From a checkpoint of a small encoder-decoder audio transcriber: encoder norm rmsnorm, 85.5 epochs.
Rows from expert 0 of block 3 of the audio encoder, named by matrix and row number. Rows with one number belong to one neuron. Each number is 128 + 24 x the weight over its row's rms, rounded and kept within 0 to 255. All counts start at 0. Numbers have three digits each. After the name is the row's rms in percent of the matrix's.
# up: expert up (encoder.blocks.3.mlp.up, 16x128x256), inputs 192-255
# down: expert down (encoder.blocks.3.mlp.down, 16x256x128, transposed), outputs 192-255
up.25 110:139171174129131140150108111136140129112110130141118172136143104122141136107101121158106079144158151093128134139123117068076100139128106102127126160081101146116161145128144142136133110146083126
up.26 109:127119135154149140108105140137130146185115121128101154122116125055134146104115091150150090161132120155096135178115134115151143153095118128154134107164124157131111145089074141132102092160139158
up.27 089:130110164164115141116155140153175121144118117110095101133121149116115138122149141167101110084119085123139137139136157125145149109111155172099202100138122102072147118118051147135142164142133115
up.28 090:155145123113146088151127113123122130136155154096187099135172153112101075079118098115150158150098126117153108124148155090141137126120137109133124104125137075149164130138098116161147177094135129
up.29 100:081101133156098092112114187140175153161151147171121101087160120122139121120123132178133121160129165122093076134156120106138062116139187110118149157136150117158067127111105116126148125144146154
up.30 108:092183108143150092136075171105125104123113151136136132118182111131129147095147139157160136113144124119093099090090113103171114127155089148127126153081108160154130125112121141136108125123118163
up.31 101:125119149121092152128133190124174117075140147161115116159121151125151129131146138110133119115102172172157091134091195154175155148084141101099124110115117149173143127096114151082138155146169112
up.32 104:076144152116081145093138119095123091109109142121116099129119095140127110097145112092185184084132092118116091108114133114172095068158114170182129155147131106131126120119143113147105105130110133
up.33 103:121131158105094113107108125139144078076118119116116120152137138162126141158156149159096131133102139152094085127139161122126117139140121106148088132125140135100140113110117121088107131154159080
up.34 093:114128113137085125104103109137118142123131147133103090093106083128134132130120121128152101126126122101151080152110082127084069115161151116103137168115163127104123127132126132114156139077160135
up.35 101:133100114144127136137173136132104112122107118126161096138115102126170122081149143143131095172080118114152106106123193137099101115130140116152125122126097169105157080101148139098149119124152172
up.36 099:187101123143131112110124107193138168168162107106138140107120108129124121182114122110088146124144156130147137129139110105068103112147129146116164137147100146120177132112121117168106125120101134
up.37 097:117138120110121129124139158125130110113152128118169094108134121149103176106165142159159152147144115162176138120095095141120136145142116143101129125105177111093157128124120126129147110123096143
up.38 091:127141114117089143055162106096079098127160132101114107135167096123113109153158161100118131144099133141135132111089103088123117112149102130132108143174136107099141133159128127140128092127089144
up.39 099:111101165140138092160104120107120126068135119132080135179075138160116137120100142122129140150124093108153091128088116147145132139137128110122110132144116108109113161136076158145100103089099137
up.40 101:147156147124145100137136129093139141135140125095148183105133094175121102142154134131165127130120139114117148128112079131089095071118152195090127127146133113079113100158163147140102130121127147
up.41 102:113156119098116107117135139175119146141140107133127079159127122081135127145116133123105112146135065130164128103110188081147149104125123112179099110100160119127118140139185104162152179114160094
up.42 100:100120111110125084104101124125109124105134096091124128101138144114138091143145159140156142189072185084072138187119172152165143119170101164112125126142156121148169136133105138156119110103163148
up.43 100:173129106121133111116177126111165118072135176167118149112154157151108145110134158175130119090113107161162130130118133123126133108123114080163120093086146113154134128135136183116102099150133097
up.44 084:109117121127137179114154118100129103170091160149162123126105108104154155164132110123158129129139142158140129161127145171142137124109130122139106157135096142122148158136125118128101153103109099
up.45 109:136121123105110107140093120169123143108130074114090134133079139148123115165127125068087107120166175153104118147139132159134120146115131144105145106149104150126113084135094117155141116140104182
up.46 102:156134117167122164143109142135126121173154146098167136099159124107131164132159097092164131078161123154119126131111121157143120151068179131075146112114182100118107084134143114123119109108176122
up.47 106:135094149110139118106109125119118098108104200154152179117131096143110137106162125121193155133121149153164150083114085142103071121122106078133125133141188118136132147121148145122118164114127104
up.48 091:156068150155115136089154137129140141132145089100178113113085133125127155113123106173148172122111130137135087135102118153116131138128103118172105125134161123134142107154137128082099112115174066
up.49 090:164105168148129139134124126161140090071105111133126144136135150140148129167084118103127110122135081108115138125109148099125136144133129123145109134143079156150134135108150099121130109153167077
up.50 088:168119124129072123117157141147124164139135124091115139155131102148139109132114131152151113153146136097117131145131113138087142134139083112105120116108124102107144115161074134120104140113151139
up.51 090:158072130137129135141138067090128102127109101106098132111105113171125108137114156133070149103137079176089119109125119164103141113134106111134093141121102174141129103089154167105102109109175136
up.52 094:116123127122105114157119122120103115095097148133134101137123143123055141089176151125126162132126168113185095154148175134122101119167116144118158131138110110169080130170154145113150077118096126
up.53 096:131143147132156134103115122089099117146137114104121093181087146120138147100125125102130166142162086081144093163165145143112149103133171123107134188118092145143124110124170174099126151127119091
up.54 098:142157120076138168148156144109144133113087103133096137114135118143111112065126104122104147154142131136129151124142149099135142181127117184121118139136144140145134129191133162151051125133131122
up.55 101:146117074127151116128153121146186164057123126124128137106112139159143158157146128152158142147128132119111140144138092172171104102127130135130137131078135148095081102128195119135135110112131134
up.56 085:116154118130095168139132104096120093144148092138084102122126104126098155151116128144168149172123130138116136132084129102136117133111117088147113108121134124077140059131097153150135153179122146
up.57 095:142124144119151127096154098074155141112124123119106132145099105151116105142150124128165130115105071137119118143108166080150120148144158121147101122097100105130098131136126113128117142134132130
up.58 098:126161104086134109145137150132158139147197097100126134120160091107152125110111120113132125147147090103083128121096120093128133079134089128143143114128151124098106140117098144103157138148099129
up.59 100:082099121088120136139171105094150091078129086115132089154138154149153097116150146091103183081101145147149158077085101158123096132109095120132103161146118098114123133130166110122145135142128142
up.60 097:171138145116120090129147081172109150141111124100174109148125107095104119151082155112097061132127075146161083122144135113151125145113132151125099148110123138081129150140167087091134155141161148
up.61 102:119158151183094116114100143140126121129105154103125147174121157136105128132181136124094139142100111167093193142138086135135101142135192113122152142160133157121152105140125150101121100124133125
up.62 109:132157105116110142122128141140128104111140141142121116098128113094135119111092106125152128161106154097155115103139120109095145143166087147145090115095159112114063149129113121144154142145138102
up.63 103:133098109140073125131079119111140159150158075119132167119111113118062133124091125167110118123101128092111135142131144162144132136120123106125108127118103126157142092104112109133157143155127139
up.64 098:126130142151114123103129188140100116118106117125124089165110119108166098141121080174100119140149124092112122142100106135127157169138113124111170155146132168104129174146160145166138119103142121
up.65 098:107139108088131138097082124154132083141102134159117104184124127114155150135132156142122133127108152106161112101133119102107105130139084137140110086087168131136111101106125153180151110076104178
up.66 096:146153111166115127168129141133104164105115118140132144086154146130110125154115135130102159121112172132133145133165169118144159136195091164112171118075122130157110120111151133113085080159126123
up.67 089:126066135146129144102135092079114121183134117154079126110129119130148114127119125083150148130127141178143128103111156161139175107122102148104130133127077130128121162134092140130153132090135147
up.68 090:123151137103139128095094127112111154135151141093176098142120128092122137124135125132178124130157122101114127110116117143070116117128151122117105094117120070156129080128170121122126133104168141
up.69 106:109138133126095097122112160099145119146135117139127152131177151118116113111168164112136135133110114122140120094109138116132103103093070134096170107141106076145111139100099115157109146157115134
up.70 096:177143137140119130146081113089165079135137079118068110162081141143046116138142143116125146132104098108127115094112146145088120112131111107110109158120092104119170124145103123122095117159103150
up.71 094:112113163114079110120119114132146131122086103106142096130126133188107149133123105131155114141139119096132097118120069120104123130117137140124123148085133126124090117087120136142116150158120137
up.72 102:154114109178132156111116121087115131174163111144134139106094119117162124154104109169133103197119113123151121097111153136120133145118097133124128093115121145154141154134170109099104117156131114
up.73 089:122156151143127134141116124088137125088118117119110082159134144121105114161151140096159159133100134158133100106132136134123047153132147124138158137130130116141109123133156095110152145117099107
up.74 105:117146136153148116123162120118090142139082116109111137110125122140125152118107133130159112096106138152112144151106139138110172113131160137127129124107105147133152093167111131109097136133102144
up.75 093:177138108151061142117123168152112176105102111130145116149093130164134122142123109118117122145132100166129108110145112148126139124118108145135077097099120165154123122097113137107122116168132117
up.76 104:131086128176123136134127097114111100147119119185132114153122106105156115122123142110114141129155161136106118120094115139096134110131108130151124129137134156069126114101141080145124105123117131
up.77 094:137190102121141132127127089162118143154162122105164080095164155123160118097141123101092126085126140103126141126130105080078114154178097136131123179136129102116147139147118125133108138098105155
up.78 088:088085145116121114081105150135117148095118109125148139110116095111152108161161101117110135124116166171145073078146141151112134107148137127087127168138131105136082129091122146145107085147131155
up.79 093:120093136123157162188124095144128149135142141134109103136166121163168129124133100110107093155134187148110166120143182135153136125163088118141105108101116137160108076128095139121116123149087146
up.80 094:139131109128122106140123088131170144105173169131144127183096101158139110125121131125201117122156144154131143148160106133153147112181136156142106153140127145101130125119118134116137121145088107
up.81 104:092127133154163163173127101136136119115106123149172137126102115113100130098153114093145128090073137122172101132135141126140098100128145171131104171144116111146085102137153124110162125111136136
up.82 105:153138090145132098089143168114112099166174167138145162143145111128119140161104135125157128130123082123142130122142139113141174143161115120103157095160106133113177112090132155154086159102115086
up.83 091:124149095108101135115165152174116119125143162139132164128134125146114115105117144139165111151108121172134128125123103138128084129145125161188114148111121071118155119115112112109111102126106136
up.84 110:069186130152189136120102100147125093150146134084155124136165109137114148101149114135120158106113121082144147105109119134080096137125161157130129124162138136132093124136115099112149111177093177
up.85 098:136121144103118132155148160144167091097153112149131130144119118103174086137128132128115144153122089145144115149116116093166145104108104112114114127131144164098088139131148126121117131079120109
up.86 095:113109161121117114133149131120134095103148109119115125163117093146107113090121127133113175153117146118114145142106154153141108124148144172118158066151166128119164165125114106117133105111136111
up.87 107:147104124152117173081159114117145112121128129079164151118108117142113159128131112134093128179173149146076137140083161099147133146135126136112071157090103102164154103122098139142116130131163103
up.88 097:117144119148146186089114160169119126146142140119103137155065110150110140131121148128137186125147157111089150140128144132161188159166092139136153176166145114132118092122130128126134111149108111
up.89 103:163152127136130115108097140152090129123127113101138136173132070111125116140123105123088125158097101085101131139148114091116124160115167146130159124104115098147179119148137157131125113149081152
up.90 103:093088118086160101173110155149125145122112133132114133124111096138114149161110167187165137138118202099134103104132113131139161147119157106107142100139128146128100089090153146118125102121136110
up.91 097:129154154149124136111079108153140096092139123139141162190123120151105111182099135113141147194116139121095139139105120162125124093147070150094098139120103123111118109162128147103128136120126141
up.92 106:170134125134167111133117086145145121152138102144134072148092107112153088096174115119135134127114162107113126118120080140085098119109103141131151140121133150105133116125122096073157113122143101
up.93 103:138092153125138138116112128139123151170153130101141092117166132077176137109170084144141138104096147124121114090137119099183124128148142123152165122126120165097064141092097145132178151162158104
up.94 100:112130117118122109125128134120155151111165164163126143128152096164104107140145103119082160144125148143126166099118140114104099137145134084100128105149150113125152141103184115114110099169146131
up.95 101:183176114100170125135116129130151174082149118119102137127100139096124135115121128127108127154119114111140157136115144110146141144138110189117143100140145098182120136134156097122123108151150074
up.96 106:112121129131132147112107119122158140133085087123136131132131097117131162146178154099143105125144132156108150086155120145134158100138123105114069133127126158149143092129112133166146096200165139
up.97 102:123143161162136103114128160109159121099101104147107127122135186144168082148090141152115127095114171148103131176138103160145142146124091190109168128179133135143151116115094141117121127115143108
up.98 094:099171130116169166130183152136148112151137142122134093092137130136137089146113114121119158127096140150123139171133075139138120094141148160082169101133139109100121187094113107138095124090135123
up.99 097:168085116099129131129136169155116079121082156135103103123131118165154144118123101121127169150154140136130137135161145163144136135151144155092143154074090138112143144109123158115131111117136063
up.100 110:142098111074127108124147125159123118112140130178095092135147075128120119130134158095142093100115168125114133082121108137111091101165125122130120121097134137141090119146118142137206140140133142
up.101 099:098105116176145170178095149106121123149121121152107151204131118097135131127164129136132101160153107091114099110111131115132119122149092133144131123135176135145103112097107167118142082163111077
up.102 090:115123087118094154131151141117142129116137154176165111154102109122124095138138138130144107091154129168127147091103128137067125099141081145128076140127142112083119139164152126128139123157133144
up.103 094:095174132101103141160130115136171130114172144121186095186175112131130161098127114165093128125185086099113160099140112102105104124098145147179128124147121096122099145118116144093110154135076117
up.104 108:142095130136140108121148136128181084164135089136169148150142115077138144115132122126152136129120126129142134121094145128110150193172144126084116099111122095144137163080107112166100121090168113
up.105 116:115109132122135084148178152132135126119088104147145132128131124145137104101135139128137119127123131129112103125154144127142180145094071155146157175153128145120148123066155134132115127148111108
up.106 119:128137145102146151106098133130083138077092131133172122101138129142107127129118127108117139107163147124129123143109077103123150143104091105103154074122128097123163124084114105094106091097097183
up.107 107:120124151168142115110099144185121143113149160131135127158115147139105125107132161126133081138126156143130148157116126145141145148109130143127132156163087167112124093108130118152122134144165099
up.108 094:122135147108156161156106098093122112147104144146155126144151149160134105131104186080125144094114141162125102134167163165139103123066118101145127127115116116173137106112139127099147114114140122
up.109 096:121147136112124135168132134115101096142124181098140103150115150131128113103137086160133090092103103175123151112102119124132145109127121147129105087112141155156154139073110143156168163095148117
up.110 096:134097109180108136122135118083136128137137094095142129111121120137189110125148129105092143092139143108147117086122132115079175133144089079180123106098125108142143123125149123146095112153139132
up.111 094:143146095128174124138145097094162070119121142161140116135137101124132102134133119078135115124082122109120134077121164145110134127128139133132139167111140106116116111121119147144080139102176131
up.112 107:122142124121100134132096197112121176155128134160089125212138116127139135150146146164133162133131145123117102146106159134105106117141125096112133141134123144140160112153108189120063117140107107
up.113 104:149106141137150185149103122125100106112111136076095118087100132157136095100121122112076132126142164126171112123139111111129090143124110171113144102139110112125085112126127112115123128150099142
up.114 098:118100103120102141162125094150112132120108120138113112186118127171102104129179103100129128126128081134144199136113117092138116125128136116159122138180164156115118087126158099128094115093144122
up.115 099:112139126140142171150125098162124096156124172110175100077138115138168116136130120143124121089119146186154125127133165126136167106118106131136106176121165126145108080106129136107109138116166091
up.116 095:120189120130115124081159133150155109129137114114092127139147145080131084118137119092130150080130110121135124166126151112169114117136090113119103081100142155158090171103167174132115177126161136
up.117 093:147103128129160123131149103137104156136047168169152141119106191155156145141087137109109069123143121119150150159149100133113110106099107143116142120128109133132135123126151152136118132155108124
up.118 102:109116152118117090103163145141116126122138146091129076148156108141148110096159131107111116173072171124134130122154132122082114162127161143145118161139123106133126131199139167084116142103149159
up.119 105:101153125118141161120101141173115118170109162145116107134100109159120165094154090109094125128143099161165110123135106117118120145122115131125084114129137161142124082114130096170098150158139097
up.120 104:096107111109120106109145157129106095081134109135153177147149135118146125134152174126163149110136102142141138119135164107133080116157107101096118120093150147107172147143155154146096133162123137
up.121 095:158136136133111100118151115137105110136145104116119115131147112122126136090080115143135102112188111141128153103136093103177121144102158128141141109184131120093176087148094128120098110147084152
up.122 108:144144200092130125094111146138103070083178137144133176133146148117101136142099109121112145105154157127129116065151117101125127091130159123125128132103147096172125137110155149129121121129105101
down.25 110:122111159125127085185130126142152101098128121156106123134126111106119177141127130134137105175137173179099126107127106158160148130105080090124139157104115085129132133123110159116127125115069108
down.26 099:121155156130155112153082134126113151166120157121098133131140132147125099155106128132123114119103133117187176114122082110124129137121096137147138128164095122163092148115125114169123109126146113
down.27 102:116145097100147103174146113171112124128144097124131167164113109144127099098105152107091089115106137149126113105135135125132159110135110104091106138128168117124097113151137126075104120126095100
down.28 093:167133092145115099122108136086141129140158158128123090150106169114113147177124105100110136103157145108098114133122148096144132089150126142125127103130116110167168172104180150131123174139105141
down.29 099:150108134129099163116100167121117128107131099124137130140098124091132140155118112124182149133125105185113106135094097111119137120079119128161101162117114086120122150138128164174113137125102129
down.30 100:101135151132135089109089135135153119132134151087113144091092090101139108189145085171180150166138086132103131126162105128137112138123154125105083092150099082143091154130116126114133127137165115
down.31 103:160125142152147129117157161126140170121159088069121137091146117128115109130133126095102084126112117123116139130148092117091089110136131155127140099107095137074133079145130132115130127167108151
down.32 095:163123177143142118127116164088095120147159101100180120119110122117105156097128105187133126155163110152120094126136166093086098158122103092111142085127118125159155147118123152100110151124120116
down.33 112:118162108175149131118152084131189144130107122088148120147099084145110117119166172149109143179133150124104134138079100143114130161102130123135114128131170103146115154139111171126126079141144069
down.34 101:119112103113139106109094147119120149077110153107108143137097162139079142134151147118143159158092126118165077134157150120097158162139167153127091141143132128138108151172135130135111093107120113
down.35 099:160146135141055131122126117113137128134157078171118093178139130156126118130113163144158147145124128148113126122120093115150124145130109152130110145111108129122096112119179170146166113152147131
down.36 099:153105090106152123128125110132136134141064137111104122125100147092130117103157113126155122153122119131109141149149138106147135178117097147183110107122122165098131123124124183119156108114126120
down.37 110:104156079134123117121123107140131129117079163123076113169119134124123121136150119163100125156101113142150085089144163151107144184109143159114080136112128081161123145130142132098108099134165121
down.38 103:126176136098074133105115132148135140163161163140140064121125136139133154127149166128142133184118109160099111139127134122114135126127130139125115104155133122155093079144098141113151129153174110
down.39 092:188124135185123138138149139159096134161150151095122143092174123090134123121149150143118128121124124142143147129132127162144186113119165096131106123147174171104139091120146135110109141153143102
down.40 093:108115139136116158117139147119163136131103109109128119113121149074077157147116111135130108137135109149146094120081170111073128155140113103112113120139104152108149114103130119118145153175137127
down.41 096:141123168110144169126134126122131103128120160085099108149166118136143110164130131154123089144158125137139112139100098144121130156138152153115147128117177141101137124124161148158163095110137141
down.42 096:162107126147142097130138143120087103120110125094098134137109160128128149131090088107139073126108111128149107160173154102100138141146151147140159090144123136063128147162127136153108111148115091
down.43 095:088115098128137118110167135102123119129111156139133111162172143161156087122139141122103140114165146120083164142116169165105137145086169148140178137132141080087119069150132101138156133139092144
down.44 086:149154130168092103162133163123122129128099149136116133101158114152152129109113107106099142085116155110161114103158104117118139089093106128104136120112140138150131095147153103211095093127103151
down.45 102:116090139133177144139157137133119155136087110151141159110121141163113125122138111104114144129147141146166132125113140073120134092137159093111117100118142155152111138100116144098152140100105110
down.46 105:088094167113143126062129120199137111138067127107106133143123134122134118141125140131114063072130165105131125123117140088100099127145102118120099183147120175114115105109123111153109112099114146
down.47 107:158169128109127162168122140113115129166131162159145128120109154167077151132163114115120126067105132127145150111161159109142068107142123157160132188135135160163168099135123140167156122136109122
down.48 091:123140086130106150138136110148147106157110167131144135125158129142136146130125137112099118088160135143108144148168158116120148103143142107107099091126094134134144108117132172130104152170097148
down.49 101:094139110135144154106124153142087150105093099128148130137149085104159155093105103141145126083078115133124108156135150130124133135158081134093105137153149112082072122142118144156105142097094135
down.50 088:148120062109127121101107123104153163159139119122127122099143158116151146103126105116154113122166153146173108113109164109116091140146157098104121141137152140132146166103137131142143123078093147
down.51 100:166127129094089159119107117099103119110120168123117134114136105111098151142101137114111118119137135103102117167094167130124109125117163112141134073150053144114125134104111098104145165091136149
down.52 089:132123138140169147127150134148143105128093130101123091119138132146110165116134163115142106115074138147138111117143131117125196087097168151104116140156120107123153123158107083112141114094136121
down.53 101:079147111160128129188110116129132147129106106155152126130122136090121104124107175124158169110124124141122175118142141111107103169094137129147131124124126140120158095130154131080121155153100144
down.54 105:173093135164164109115111174096146082085136117152150114170122141121148110114156153132116148124137146135131067145118157100113084106106123102144149131163122128084148120121134097102108099126102150
down.55 096:111097106133131118134116143136128116118093148143120124119123149129144088103136178165173086084148113130167133056107195130136118125117077116110141125137137144115106105137127147118129104144098107
down.56 089:160083112203140147142130116150128073125146143097099111159165116143105126109150136162174148134113112129117166110103167147165117114147112106124109088162102135163141154171159075110154162097135137
down.57 094:147047136149103133106150118149096092138135154110080170106136131133137158128142117167094158121138101100145100150136159160161176086150111175125166128162141134111087124117094143165149138123137094
down.58 097:124140143117128114111089117153113099102087146111107149101121135076128110112153138164090105136113102143129121098086156180123093118147131159134140156091117091128126153123133112143119143126133142
down.59 097:118142124149117082142130167127125196149103115176155166096105122119154129094157142173133128149138130105091124141171114145122131127117108150154120138140133149181080097149090118107185114128134147
down.60 096:115122109137169148121141061118143120097133115127105148117138159136155153139161130168109113156143144154107105146096144124159087178196138122114156144119121126102106127099126166123137135126092135
down.61 111:162100124127121097132179096109095173129105162119156164138120135124147127118110116119095092089117109141141114102097168146114139117127157110117136149170086142122125110068123132148097143068157135
down.62 099:125173124121116126111156131134118151165167126152129110148146118159126102072144156085128133166137094145153127125157112153111103121135125127158131165112129123146133120114107136199121098107113124
down.63 093:099136148153122154130113112087143111119144120111103107121114137135147112129112127100146114113199074153160129111142180165167076125095148130084151111113122143125107107117151136154143101134127134
down.64 103:144161150127097144097100140152100138142122105180161123124120131103128140103142101102181112097124141169190109106117104156140080121102176099112126140134118134156109134104090136131167100140120109
down.65 103:144166099112141124109150136112122138106138124090118140145122103110116122141087118118126131129115096059170109101110088141091124130131110129150152128108141139139122082122185132138125148115159145
down.66 103:145147094123126156078115096133135095171134111176163077141143103079138106083135109072111107091119130112120070106135102129091101137091130110116133117090154101133100096130150151130139162116133132
down.67 103:079147147104111120111119128132103128115146109197124186118093122137140113104112161139107106119129153122110142121119073141126092089126161112156143153082090172156078107167160104137101166125121141
down.68 097:120117118118140116128116163132157130108118156146072135098127138086115110101112124127117143158099129137126085099162180097123122119160147147094101103132098113086125132088132168121139134116208140
down.69 110:098103098133162129115104133112132159136109143134134150135095113132139138130089131178156153081126104117115129146116149149129116124101103127092147119129112142108115108164163132125112074113117119
down.70 105:158142123143087149100144155138082168130146133132122138179156143170143165114145127155131098146133116110100110140087133118150112135134117120128123131156146133128127166125161130096093109131131089
down.71 094:127129095148131146142114104108131142158163116151096124143121137066084162131149143167096150145132118075113120131111153153166167104143107105164131121108135123098127145120142136152143126120131096
down.72 097:127083155118130167161177101136129142127106146130079113135167128114135074119127152153130130146132144122116148170147133128080189128135126117120151119098159100077131132099117120167157142140123191
down.73 093:140134118128136138168081140148131130134152123173142123133145125160142153112135109130110121099166128141131113108104151119103149134089136135110128123110073099140154124156095132144123120161132079
down.74 100:130147146105130091127110134143132083109156101078129153149097128095124114128139120145142124131136137130122116133147194133132100125135144122168121161117122111130102191132141121100141159148138137
down.75 093:124167101122077113130135138105116180151131074104138146121161151169111154128137128168134115172144166123146127141108080100155110125155156107097122118100145128095150119106128162118097135096105113
down.76 096:118130138155117176180118126116118120122119077120124160146161114116149144146146102154157097083145127110153113121129120102127116111112141103135156126139157114163139111122155103121159112139136107
down.77 094:144108132118103153148102127177149087104089159150104137138096092156141091100155074129110127150090121157154096138138099115117113140131113132088139108101104136143133123116103132087181099107166142
down.78 097:133117146088094151145112111136101141132160115088119121129140162148120140106160124128136117125131081084074173127102123089101123135181127103140135138115140116098146124140123129131098144134112083
down.79 096:164089120095112143103135131124151116121077112124106065141108095131162128143184169136187121145102131129129104129134121121140111098145146119118126125123141174132121156098140162098130120095168104
down.80 095:092106095150104142128142162062115120134093122097137095104153133144112144110092116130082163100168074072129132112078112100097143155135113162108164125117167119141129135150120103135099130176138131
down.81 098:111100124114100145145169130133132178089125110108142120139114083167136119179113174177171120146096128106109184104168059116114140135132055147167143102092106149120154101137116155126127098110146102
down.82 097:158116143097192147119139165129177074133137124133108151167115138105126085134092110145120127114115100134148127160110147132104086171121108191077140125153111133135156118128116109126106114119132149
down.83 101:131127102140105174099140101152139106127131084094159086107127131106118098133144159113135128119100145109118093085118084164091135110113139161113154111112138099126086142126138153101159138168115143
down.84 109:110118143123165122117158107111145122144144161113133120135123112136120119116071130163139159136143139131106154104170081127173133122119061122185159161128146139146122116135131128122118164138124143
down.85 101:137102118111129085108112099132121129159193112146118054115113101122105153115115095147147112163147125106112121110126162124078124109130122130101129122101140127125111124136102129142117125127129164
down.86 106:129127120150094094168127128107095159153192138113187143119143138099148155146101139065135155149110111136168150099121154134164116093138125107106085151136143172114132143108124111160106133115140112
down.87 106:085106147179128097102120097099138120110162150124104139144106107119137103096118125101109108161133164145114122118129104134119129133131077084118077092148125115100080136124081144108153097144086125
down.88 101:172144099126092139143128140108092135122117128142112151140104142148113073129115179120097120117135066128112140144114133116101091129127116109141125096105145135117109143140169138123146095137132107
down.89 102:110131168117138166121129117097134122134108104127158128156116089178167126133116152107144105162114107153122097093139135093117166163149163165176141106154125108154132129115168147044127115148132079
down.90 098:130126150137155165103134133133157090100130125115104168146107095093178086172114115138102117114132123166188135112151158139118157112133127119091115111090104148109140118126181159145126111138120191
down.91 094:161093064143117114115112121141105102153125146123114109140147111070122164121097138096158152077130159101123112114135133145127161127138132108115140114101107129153121131169124105125095180131135137
down.92 102:114166164152143132118114142170130159133119098113117128082144143114105107085065152157120141090149092165139118163122122158127138095160131180130106114129095114161103104127149125119139152111127168
down.93 105:113143107121150157150124117097102113128113137141129134126152137148087168122102066136162097139103104132130114144142120146101152101073116144133133124087095075124131145130137114150128129074158123
down.94 098:116089089129110164110157119104111090151117130133131114100155165142127096130099160088153096126112110133112157135135142115132123105156166118136130157095161136143128149096101106122158120119158098
down.95 108:159098158106143101132098085142133115079151141115148092105156157121109103117132100160119138056103137125130131124093100154169142155095105148106082125120151122150104159144101145132104115138138096
down.96 104:119108100126112129102212124071140089182120126129127142156158152173117129128128166136147132152110135138165113113125136088128104133126128122103114160127170123136141168124139147144102155126098125
down.97 102:124092154084153123121124143145148130135116106115135141090090108128137132103141114133143213096102134099121069141118100137131097138184124133146110111126117133134171143129151162112145151154111125
down.98 091:124145152155138090132116129126141165151116153120131116076090120153076157164123129142158088111084110136146155128102118123133159171109152103120125122120120129145090143101135099140069145136167130
down.99 091:139100124138133097144123110110080155119131133146136135148150118081118101146100137127159150140125107069135124120147109123153100102151100107132116139177081097116103130150133129129088160105099179
down.100 101:083169175104147098157157108120135109149116119127126169140112107135142122096096182133175127109159112132124119096109156087124134058103130138154117128137108117105117150147147181113117133096127148
down.101 102:122145114133138118170166137136137134104137107102071095126105141080133123148103149085171114194108129137133117165105088142157104104092133099141136131106155147129132082143092129140131105123132162
down.102 104:098162126152131128145120138075132099140087097130083132120181163111115132106120161123182120125132122146081126126112119139151104165150116148114122135158083116131090161150091119102141124171156160
down.103 098:135172134143133108122137155142119080125171166147108149117091107104102120141127125130132135139158095130132152113129133126133172180113084140110148131158151126154124099124139112164130140124126095
down.104 102:134152138133133120135108119157134196124163145093091111104113143119187086150099141116119150148137131157084090120151130140079136109104146113095126123128128158119105104099107136126080121124120163
down.105 114:139099146095149138138143122132119110131111137145129139152058104120171090131094132129122155111155079146145142166117163130148124110103109124178150130126121107105122120148135129137122163132121128
down.106 110:141123127120130185166131094161137135134120161147147137147074117130142143130114061109139114163152160114158157118136132135079119140188175140106121153119099135143147123143162154125107155103085130
down.107 099:134167129143146147130158127142140111152120151100140151145117181176157170110105126127116097086139116128125158121136102128126099151155094124140122135132158123105129122147153132136137072158138154
down.108 098:132117138124142121124135140096149107130161115103109163185129104173109099092129148146095111175128145099162135147102108124112058091159154115124098112140123151166143128166120113128124136090155160
down.109 094:144142104140101145108122112144076134144156099118121114137149126138136115143120122122152110163127118097133138080107146113175116095126123114108147091157122123109101122133124146134150099142153164
down.110 096:137135173142081134167155116173165062086132126129112117171115163122129149150124125129161132145090100130139135126141110121078106130097133098155168088088146129131157135093129132128126121116159147
down.111 105:154153113134152125139142137143134118114176086146141160128152137115179070097125140131170174110132140136108125174119135151094083119098143124120150141147100140145091138142148139107114174139142174
down.112 109:120149155110116117144103150104112091143190121127087122123147112110144114141118105123111151145145114128165116155133113151105106118156188112114083127121133155118123120139128131088136140151079136
down.113 100:144109156090123112113123141127154143132149120135104095117132130123118135127174137136151115148147146109149114138157135124134108103107119105096072113107151149156174104090072087130163120131113123
down.114 089:124084092116126101157108137119141131085095146137115134134148132176156118174087102157145143120117128120121113094181159099090101115127150133141136110099108119118156130152149143145130162134135149
down.115 097:138145132091114107114092138132143130150149130129149089135143117105108130145146156117085128120101137139117125117114103092138098085146106142135132119138137095128162117138124078099140105124111100
down.116 095:128091148091167123129155123140131135174116159162134090132126095112113157120112105135148115120097064118142120128158086126109159122113152141086093106121140069115121109174148112133122132101145128
down.117 090:150133120126150171151131127117087117102138120095106122148131081109106126123135139137085123142143167132111160128135143133152088131145140150148128081112122131108126128133082084148155151111107137
down.118 107:152153139150118120106129112065149130121114073140194142121117163172084158095128141136140075115099073091127145148117128109107142124172122163155095117114117150136111142123121166107157116144123133
down.119 101:154130137189146159140181142128109141136162128135130109128149137129131118105125159126136135121176117126113122154196137114106132186125155118145101130109147099132130110114139140131145127134109137
down.120 106:119088121136105110090129118105118114127090126109139088141122136088158117115107142124133131101067120159100099138119158134069188166140138142128151124118112127126151110148110113112140162126131143
down.121 108:119147164159127149107123133155108103111117139111124133156161178113149109140154147134112131120137127128152103086121132120159152109092118143106124122107130142105111156106142127117111144075124121
down.122 104:134111142110129082110098121077137129153138151060162079120136133122166073161123128109114114126149138095156115089096151110097163128106101129115150139126127089119159117134153129107090147168091156